{
  "arch": "mobilenet_v2",
  "model": "image classifier",
  "dataset": "gratings and oriented noise at many angles and scales",
  "train_examples": 395000,
  "image_size": 32,
  "crop_scale_min": 0.8,
  "horizontal_flip": false,
  "translate": 0.06,
  "rotation_deg": 10,
  "targets": ["angle"],
  "num_classes": 12,
  "norm": "batchnorm",
  "hidden_act": "hardswish",
  "depths": [5, 5, 5],
  "kernel_size": 3,
  "stem": "deep",
  "expansion": 3,
  "widths": [40, 80, 160],
  "label_smoothing": 0.2,
  "loss": "cross_entropy",
  "init": "torch_default",
  "residual_init": "none",
  "optimizer": "cautious_adamw",
  "learning_rate": 0.0019,
  "beta1": 0.9,
  "beta2": 0.99,
  "eps": 1e-06,
  "max_steps": 19500,
  "batch_size": 64,
  "epochs": 3.2,
  "lr_schedule": "cosine",
  "final_lr_fraction": 0.01,
  "warmup_steps": 390,
  "weight_decay": 0.04
}
Rows from block 11 of a small image classifier, named by matrix and row number. Rows with one number belong to one channel. Each number is 200 + 30 x the weight over its row's rms, rounded and kept within 0 to 999. All counts start at 0. After the name is the row's rms in percent of the matrix's.
After each channel's rows are labels from the 100 images, of 14976, where the channel reaches its highest value: "strongest on" is what is common among them; "patch colour" is the nearest of a few named colours to the mean colour under the peak. Only what is clearly more common there than usual is listed. The data: gratings and oriented noise at many angles and scales. In brackets: how many of the 100.
# convs0: expand pointwise conv (model.blocks.11.convs.0.weight, 480x160x1x1), inputs 0-79
# convs1: depthwise 3x3 conv (model.blocks.11.convs.1.weight, 480x1x3x3), a 3x3 kernel
# convs2: project pointwise conv (model.blocks.11.convs.2.weight, 160x480x1x1, transposed), outputs 0-79

convs0.160,101,159,132,190,177,213,206,187,198,283,219,216,194,205,229,224,170,212,184,223,221,176,213,252,213,204,182,193,222,215,188,235,216,237,175,216,198,177,216,182,213,174,151,229,165,233,147,201,216,176,233,154,176,192,220,183,162,216,186,205,227,226,181,230,208,149,162,128,196,214,216,218,202,246,241,172,195,236,218,201,230
convs1.160,093,180,228,165,190,241,174,167,245,211
convs2.160,099,210,168,175,192,180,145,199,237,192,217,177,206,156,190,191,205,205,179,167,208,186,212,186,214,214,213,161,142,220,202,204,214,222,178,219,157,210,185,258,165,187,210,244,222,228,257,190,217,171,215,185,225,232,197,187,160,151,197,174,207,252,180,282,202,164,198,187,158,203,225,226,235,211,195,164,234,204,229,205,174
strongest on: sine grating (70); stripes at 105 degrees (57); stripes at 120 degrees (29)
patch colour: brown (30)

convs0.177,101,198,186,157,193,212,185,179,216,163,231,187,210,195,196,187,204,204,197,155,110,224,156,233,177,197,171,164,217,183,175,139,199,229,220,173,191,218,101,211,187,215,160,185,235,215,168,189,194,163,209,234,160,149,192,182,201,199,210,189,193,167,184,248,243,204,172,265,221,176,215,184,236,233,243,214,209,263,181,204,260
convs1.177,094,161,151,169,187,222,173,194,202,243
convs2.177,099,218,181,158,203,138,180,245,230,165,242,182,192,198,231,199,176,182,205,236,217,214,173,111,226,178,222,267,184,228,217,242,198,221,190,201,213,203,217,200,227,192,204,213,183,151,219,230,205,157,239,210,190,233,184,152,168,216,188,256,225,254,221,207,185,157,202,162,180,206,194,161,232,187,169,223,227,256,199,178,183
strongest on: stripes at 135 degrees (89); sawtooth grating (39)
patch colour: brown (35)

convs0.151,103,179,211,181,168,215,198,211,235,192,206,209,213,206,207,177,199,178,202,216,200,209,195,227,182,224,216,162,238,270,186,142,204,171,171,165,214,275,173,190,218,223,199,205,193,205,214,245,208,204,134,222,226,158,191,187,180,137,209,186,178,147,181,267,190,222,177,221,233,177,246,224,205,193,190,207,227,193,210,217,248
convs1.151,080,146,169,189,207,234,211,186,170,159
convs2.151,113,188,198,184,204,247,208,237,152,192,172,163,222,183,176,178,212,195,175,179,202,216,255,238,183,182,194,195,171,202,184,202,178,146,182,210,219,224,235,205,224,190,229,232,199,226,224,189,206,216,208,160,168,214,180,216,176,257,205,171,201,272,280,210,250,189,196,257,178,198,178,230,207,215,255,186,179,245,172,173,163
strongest on: stripes at 120 degrees (44); sawtooth grating (44); stripes at 165 degrees (27)
patch colour: brown (39)

convs0.138,103,177,170,195,71,177,226,179,164,213,177,226,203,213,227,186,214,207,199,225,146,177,167,197,147,254,242,217,237,237,173,179,230,157,172,185,230,227,184,220,197,208,190,177,193,175,161,213,243,174,123,200,240,177,214,150,221,157,222,176,217,161,187,227,210,218,168,186,210,158,188,208,184,195,194,218,225,176,184,204,230
convs1.138,097,144,162,172,223,239,218,208,190,187
convs2.138,100,222,189,193,239,181,170,226,214,189,222,165,228,177,246,180,217,221,184,155,187,222,252,202,199,162,162,223,168,219,220,213,149,198,157,253,144,198,173,193,209,171,201,259,214,219,199,190,169,177,247,176,196,246,185,246,155,245,207,204,207,261,179,169,251,176,183,215,194,214,181,213,245,220,181,202,225,272,240,213,159
strongest on: sine grating (55)
patch colour: brown (26)

convs0.120,100,179,211,171,145,229,230,197,212,262,218,191,212,215,179,216,160,203,184,190,198,125,147,216,197,264,191,181,220,201,156,175,246,195,235,226,259,208,183,234,214,209,199,232,182,172,185,194,198,156,198,255,233,190,190,192,224,186,208,195,212,172,218,180,194,200,182,186,223,162,204,216,197,212,185,209,220,227,203,156,230
convs1.120,089,241,171,212,193,191,228,138,193,175
convs2.120,090,173,188,253,175,225,226,183,198,161,163,231,252,168,163,207,225,194,273,175,194,182,204,175,213,175,194,233,206,222,268,131,289,157,221,178,203,182,213,172,195,196,247,193,215,193,190,269,163,182,254,214,170,190,126,216,199,211,152,214,159,178,243,253,215,194,192,227,188,158,192,208,147,232,175,203,162,172,210,171,157
strongest on: stripes at 150 degrees (91); very coarse (42); coarse (40)
patch colour: brown (29)

convs0.30,100,187,174,186,214,214,160,223,223,213,215,182,227,207,218,243,226,210,208,176,192,203,186,166,191,185,218,227,185,209,256,234,198,209,214,256,183,203,180,192,217,169,228,234,206,252,234,197,197,162,248,215,224,237,193,212,192,187,188,251,171,222,165,174,209,221,187,163,179,189,252,230,238,243,199,134,243,216,186,202,163
convs1.30,112,183,213,217,191,133,215,244,173,200
convs2.30,088,236,208,194,210,174,205,220,224,178,188,174,211,194,215,204,243,181,237,223,231,226,204,184,253,233,191,167,207,216,198,209,209,171,176,230,162,238,231,225,187,150,202,194,222,157,265,203,235,213,250,236,229,252,201,255,232,203,192,236,130,135,212,215,174,209,197,174,167,235,208,167,225,172,182,223,233,206,164,188,172
strongest on: stripes at 15 degrees (70)
patch colour: brown (27)

convs0.348,102,169,158,187,137,191,223,193,120,274,217,239,171,213,205,206,186,215,151,206,217,125,198,177,185,198,212,176,202,189,230,235,239,207,181,191,204,157,218,212,190,192,148,171,151,228,158,205,157,172,235,184,159,189,214,229,174,216,187,167,163,204,185,206,169,147,148,189,200,194,218,187,212,219,198,145,185,224,182,205,229
convs1.348,104,225,203,212,242,215,189,179,166,141
convs2.348,134,204,208,220,251,248,239,203,215,209,198,154,269,217,200,187,232,207,218,188,177,227,200,246,188,212,180,212,197,213,222,199,143,218,223,225,204,211,203,162,218,197,254,227,181,164,218,183,234,255,214,218,222,247,188,222,219,227,212,241,212,224,254,172,225,204,204,234,196,178,194,227,154,192,202,260,177,206,192,147,156
strongest on: very coarse (63); sawtooth grating (36); stripes at 15 degrees (32)
patch colour: brown (31)

convs0.10,101,199,175,196,149,211,186,154,221,165,243,188,196,201,189,194,254,225,187,165,181,213,173,231,242,244,223,189,259,198,194,137,219,155,172,184,184,276,163,205,152,162,218,195,222,183,197,226,213,170,230,217,248,189,158,212,204,157,225,200,184,173,228,281,155,235,199,221,205,193,193,187,204,210,179,199,273,172,215,199,257
convs1.10,108,136,222,175,183,220,187,171,198,235
convs2.10,089,181,188,210,189,184,186,214,212,250,197,217,186,235,275,208,159,181,192,259,218,192,185,151,172,200,213,201,209,221,185,271,194,209,179,240,228,180,227,190,248,161,189,220,162,171,269,170,279,233,198,158,195,211,233,154,199,165,166,234,230,233,199,226,152,187,161,137,187,215,262,185,226,215,242,195,173,240,171,185,171
strongest on: stripes at 120 degrees (91); sawtooth grating (49); very coarse (44)
patch colour: brown (41); black (28)

convs0.410,095,167,193,189,251,221,220,222,168,191,162,155,211,177,227,207,208,203,236,169,176,200,274,197,148,167,184,216,197,230,222,255,177,246,207,193,205,180,227,166,235,254,178,238,200,282,183,200,193,207,191,184,152,203,216,224,139,236,194,191,228,220,151,166,221,195,174,158,203,136,212,257,192,191,223,189,187,219,178,230,181
convs1.410,111,170,150,133,199,197,206,213,201,203
convs2.410,073,178,159,250,194,184,220,221,193,173,189,199,195,180,163,187,236,277,143,171,194,241,232,223,259,159,208,290,198,239,191,164,177,215,192,191,203,165,166,179,226,168,198,239,201,227,249,181,193,155,222,171,156,229,209,196,190,241,213,194,209,235,227,217,178,151,229,183,168,205,160,173,128,236,144,232,235,242,215,233,219
strongest on: stripes at 0 degrees (63); very coarse (47); sine grating (37)
patch colour: brown (30)

convs0.372,101,202,178,246,87,193,189,175,190,211,218,191,256,156,263,169,244,262,194,185,171,193,166,222,153,244,203,219,219,231,187,170,199,198,170,225,206,241,173,188,219,205,219,196,239,177,188,227,280,137,183,156,215,202,159,203,214,196,226,213,225,173,222,241,212,219,156,203,232,179,209,198,187,219,168,171,241,214,204,213,214
convs1.372,099,205,250,212,174,199,197,191,133,213
convs2.372,082,213,239,217,183,215,204,174,193,207,203,194,184,193,253,246,170,177,206,175,226,218,180,212,194,202,197,173,193,187,164,242,230,228,162,192,176,148,228,214,222,170,178,196,193,222,220,165,218,251,191,158,203,182,207,212,215,117,191,192,129,216,193,218,130,214,230,174,219,219,245,187,172,227,256,180,197,188,216,182,199
strongest on: stripes at 120 degrees (61)
patch colour: brown (28)

convs0.164,100,177,215,193,192,232,212,186,250,191,217,200,207,147,195,207,215,241,196,194,184,220,195,213,150,231,196,198,221,273,180,153,205,229,188,179,195,249,212,140,245,214,202,238,218,160,199,228,229,187,197,212,203,163,180,230,207,187,197,231,174,156,206,267,185,219,167,208,257,177,208,242,172,216,206,185,280,228,236,173,250
convs1.164,090,245,170,198,150,220,210,190,216,158
convs2.164,119,194,189,214,161,243,199,204,165,206,146,207,217,177,195,193,251,195,206,130,183,143,172,266,177,209,173,176,209,144,248,158,221,195,267,181,223,227,170,215,146,180,262,180,215,236,204,167,168,175,233,197,193,172,202,213,201,206,206,158,180,214,182,211,226,213,150,234,171,186,178,221,197,188,212,163,160,184,200,221,205
strongest on: stripes at 135 degrees (45); stripes at 120 degrees (39)
patch colour: brown (27)

convs0.26,103,167,216,207,162,200,139,185,208,172,228,235,207,222,207,203,225,220,185,168,139,219,190,187,191,214,218,199,239,243,199,109,201,191,180,213,201,280,188,197,212,201,206,221,217,175,202,240,225,182,222,204,248,200,171,203,208,201,222,196,219,139,171,276,173,245,147,217,199,167,192,223,171,189,159,186,230,177,220,220,232
convs1.26,099,174,239,195,187,209,164,179,149,236
convs2.26,100,211,238,201,180,220,216,198,198,245,193,168,194,204,243,240,152,197,178,204,223,207,185,200,172,211,186,214,225,200,167,288,206,231,184,227,219,166,217,188,267,127,191,232,169,223,223,187,218,237,151,148,198,198,203,233,203,167,214,229,183,229,231,176,149,214,225,165,250,226,248,190,227,236,256,195,201,221,221,188,203
strongest on: stripes at 120 degrees (89); very coarse (49); sawtooth grating (45)
patch colour: brown (39); black (29)

convs0.239,101,192,262,180,200,220,259,204,213,246,170,156,224,190,216,189,144,234,208,191,216,163,191,237,173,201,190,202,183,235,174,222,164,248,223,197,259,220,233,182,260,255,226,187,191,206,197,206,239,218,97,207,222,170,226,199,202,140,239,213,252,206,173,183,249,193,202,169,228,139,234,217,174,166,221,162,213,186,243,185,187
convs1.239,102,243,176,165,149,194,229,175,192,183
convs2.239,106,195,192,218,149,228,236,175,167,171,172,210,196,196,196,189,199,164,250,149,186,160,211,204,191,191,216,184,214,174,234,211,215,184,213,144,210,223,226,240,158,177,224,188,220,197,163,195,197,181,193,175,197,156,166,206,178,201,142,161,202,191,185,230,158,182,181,259,141,212,184,214,172,193,204,232,115,192,198,216,179
strongest on: stripes at 150 degrees (87)
patch colour: brown (31)

convs0.40,101,220,248,220,271,192,231,220,225,192,228,175,177,229,172,259,107,129,241,217,238,243,189,220,284,167,182,206,189,161,186,206,211,209,237,203,193,167,233,193,190,226,198,207,240,188,235,197,169,239,212,201,160,183,216,193,201,220,174,193,223,249,197,195,212,199,258,224,187,225,205,184,161,213,248,210,152,190,244,189,174
convs1.40,107,229,224,182,178,150,196,176,234,241
convs2.40,097,203,235,240,196,199,189,219,216,207,220,222,178,195,188,216,254,193,161,212,238,233,205,282,215,231,190,245,189,237,197,189,177,185,210,225,202,260,205,172,150,162,258,254,209,196,263,155,206,197,169,193,172,207,209,224,203,245,168,194,184,266,200,208,188,190,221,229,211,254,172,204,167,232,206,233,194,201,241,248,195
strongest on: stripes at 45 degrees (54); sawtooth grating (45); stripes at 120 degrees (40)
patch colour: brown (29)

convs0.13,099,218,200,248,214,226,268,179,181,181,225,163,178,188,197,204,190,223,178,146,197,245,184,201,243,187,181,203,209,178,190,182,158,206,213,187,194,218,204,209,174,190,189,190,212,179,227,150,199,192,216,209,164,167,185,216,242,195,191,200,167,192,244,201,202,193,271,265,164,240,207,141,147,212,224,232,172,207,187,181,219
convs1.13,098,233,168,220,209,151,173,199,218,245
convs2.13,125,205,178,251,201,219,192,151,213,161,252,209,147,230,168,222,188,205,177,159,228,239,183,204,207,197,198,209,194,206,207,168,148,210,197,129,254,274,206,199,178,231,170,173,152,236,232,181,217,215,190,140,180,160,169,185,249,203,211,213,195,234,246,199,165,197,233,273,172,217,182,148,151,233,214,207,159,225,209,169,221
strongest on: coarse (69); stripes at 30 degrees (53); stripes at 60 degrees (36)
patch colour: brown (27)

convs0.112,098,187,204,184,206,222,198,197,234,183,252,206,168,192,174,203,228,206,159,233,258,190,198,201,231,193,198,175,167,171,191,247,221,181,151,196,183,223,249,195,184,147,182,174,180,167,159,221,175,233,135,189,199,195,171,244,190,192,193,217,160,233,266,264,168,153,215,228,173,265,191,202,186,200,235,195,192,210,211,172,209
convs1.112,080,181,197,165,176,239,166,151,201,172
convs2.112,092,149,177,222,182,149,194,199,168,183,186,196,193,229,223,156,225,208,201,237,197,148,217,154,159,192,208,185,231,200,218,197,173,197,185,226,163,210,178,167,156,229,194,159,185,183,185,172,143,190,185,221,167,209,242,176,150,182,151,152,184,110,160,178,184,231,175,177,193,200,156,211,174,204,157,209,187,212,185,210,230
strongest on: stripes at 60 degrees (63); dashes (40)
patch colour: pink (31)

convs0.324,097,191,232,212,201,166,192,179,196,179,229,135,213,231,238,223,197,172,268,164,163,239,214,194,198,154,149,205,219,170,274,132,221,192,234,205,192,246,216,193,168,202,221,165,251,196,193,159,209,210,192,198,187,219,176,237,211,264,183,203,199,212,180,200,250,224,220,230,179,221,199,183,178,204,194,233,230,235,182,254,192
convs1.324,120,220,149,171,212,198,213,145,213,228
convs2.324,087,189,213,195,189,240,212,179,184,233,179,148,188,231,212,169,196,241,197,176,214,200,212,220,182,197,238,228,182,236,221,224,111,265,191,124,231,263,236,219,209,264,253,181,202,182,194,180,174,206,202,212,187,205,267,220,185,192,213,237,217,246,234,210,213,201,200,207,191,187,196,212,145,219,222,197,144,218,205,195,193
strongest on: coarse (60); stripes at 60 degrees (38); stripes at 75 degrees (31)
patch colour: brown (27)

convs0.328,099,203,204,187,201,249,180,205,228,149,246,137,178,194,174,196,239,195,187,168,207,230,207,177,194,175,192,202,227,179,233,159,212,208,165,168,183,260,210,230,170,145,223,219,187,159,198,193,192,173,204,219,234,211,173,306,205,212,239,209,159,200,202,220,156,214,190,227,190,202,191,221,217,182,196,187,229,212,238,220,228
convs1.328,102,167,220,158,217,210,177,186,143,223
convs2.328,093,192,246,216,165,223,197,186,185,241,160,209,228,202,253,194,151,185,189,187,190,234,185,147,198,193,227,242,256,224,168,221,173,230,221,218,264,168,157,191,277,161,198,194,194,174,189,205,248,200,191,173,199,136,172,173,272,208,233,209,223,168,194,215,216,228,234,216,242,228,239,169,203,180,238,234,146,176,157,206,208
strongest on: stripes at 120 degrees (64); coarse (41)
patch colour: brown (33)

convs0.54,104,238,177,226,185,219,226,241,171,212,206,191,91,259,181,223,183,154,216,229,234,213,238,156,201,170,277,222,172,228,207,227,248,191,159,127,185,222,243,202,205,207,206,211,153,195,226,160,224,206,203,152,208,231,253,235,204,216,237,230,229,252,182,174,149,205,198,165,184,158,177,209,198,223,239,172,169,166,227,223,176
convs1.54,106,265,210,203,175,189,198,192,203,146
convs2.54,127,207,207,219,209,214,277,222,197,222,190,153,245,208,229,199,171,241,177,191,171,167,172,197,163,229,215,196,133,184,234,253,150,235,227,239,175,190,243,231,258,170,210,206,170,166,200,135,233,271,192,179,222,222,241,185,227,181,194,223,253,227,211,218,200,169,194,187,181,201,236,219,223,184,234,229,192,224,231,207,168
strongest on: sine grating (83); coarse (55); stripes at 165 degrees (37)
patch colour: brown (38)

convs0.43,098,218,200,204,170,173,195,232,188,198,199,204,209,269,277,195,193,169,243,205,190,208,198,143,201,217,239,229,178,173,271,201,225,159,205,249,187,206,182,178,187,192,246,208,158,187,158,236,209,178,206,216,206,241,132,219,179,248,204,232,196,226,217,201,227,211,234,203,179,196,209,194,195,177,154,214,160,140,222,233,185
convs1.43,099,216,151,208,221,200,209,135,205,175
convs2.43,072,181,218,141,189,202,189,269,188,229,208,186,157,207,200,198,151,188,196,222,205,181,229,192,176,197,234,162,203,238,223,205,148,188,198,155,235,233,239,165,228,261,226,175,222,184,171,198,203,189,207,177,154,223,233,230,169,247,232,221,217,208,186,191,224,230,176,187,230,205,216,206,222,197,212,174,185,262,256,231,188
strongest on: medium (76); stripes at 60 degrees (75); sine grating (46)
patch colour: brown (29)

convs0.404,102,193,210,178,264,166,220,187,195,190,160,248,216,182,206,178,194,230,225,212,204,208,228,246,222,202,215,204,219,256,169,182,156,181,219,210,175,208,240,197,189,213,218,178,272,208,237,183,181,212,212,219,188,206,268,137,214,130,195,207,183,198,167,169,198,237,247,191,239,226,184,201,172,225,191,219,219,176,169,184,212
convs1.404,108,205,238,158,213,177,192,139,216,188
convs2.404,104,174,192,171,182,224,222,193,256,213,228,207,198,235,173,225,207,133,239,275,165,252,172,245,195,224,234,187,196,178,146,202,247,187,166,235,211,193,176,258,169,172,150,224,210,187,151,194,198,249,171,202,268,174,201,113,237,162,178,211,208,212,212,256,179,189,213,239,150,200,237,199,181,175,210,218,211,171,177,179,211
strongest on: very coarse (60); stripes at 45 degrees (56); sine grating (43)
patch colour: brown (31)

convs0.454,101,206,143,181,220,256,223,198,240,111,198,170,169,238,162,196,229,138,237,212,188,235,181,213,240,215,239,233,204,186,185,173,200,197,212,143,182,190,200,192,185,160,198,221,214,137,241,209,147,186,227,251,200,184,195,157,184,198,165,217,183,218,221,233,134,191,217,245,150,206,165,220,179,223,198,256,187,205,184,158,226
convs1.454,097,209,199,184,230,170,196,143,213,250
convs2.454,105,172,167,252,195,188,230,193,200,146,202,200,198,238,182,198,206,159,270,205,198,247,189,198,231,213,220,209,268,223,212,179,158,183,208,193,236,282,210,217,155,207,185,213,194,223,211,211,194,199,198,167,203,209,182,206,206,222,214,205,224,160,218,189,185,247,232,270,165,181,162,183,185,199,182,272,141,190,164,224,195
strongest on: stripes at 30 degrees (83); coarse (52); dashes (45)
patch colour: black (25)

convs0.467,102,112,180,179,194,185,180,138,183,263,228,217,237,169,174,216,157,244,185,199,173,162,205,210,215,195,161,164,260,205,176,212,226,209,222,279,209,140,191,213,228,191,125,226,206,215,156,150,209,181,243,191,217,164,166,178,192,212,161,172,221,157,178,209,207,137,175,177,202,209,189,207,196,213,207,199,234,242,166,180,222
convs1.467,117,138,160,164,196,224,220,197,200,218
convs2.467,129,172,215,224,259,168,201,199,215,197,177,124,252,202,212,163,182,205,237,195,186,222,230,160,182,134,162,257,174,234,251,218,178,221,202,203,179,180,199,193,244,188,261,215,232,194,239,214,189,192,245,192,181,260,214,206,180,203,183,220,233,228,199,178,252,186,193,205,226,178,230,230,209,220,196,220,205,269,185,172,151
strongest on: sine grating (59); stripes at 165 degrees (55); very coarse (55)
patch colour: brown (29)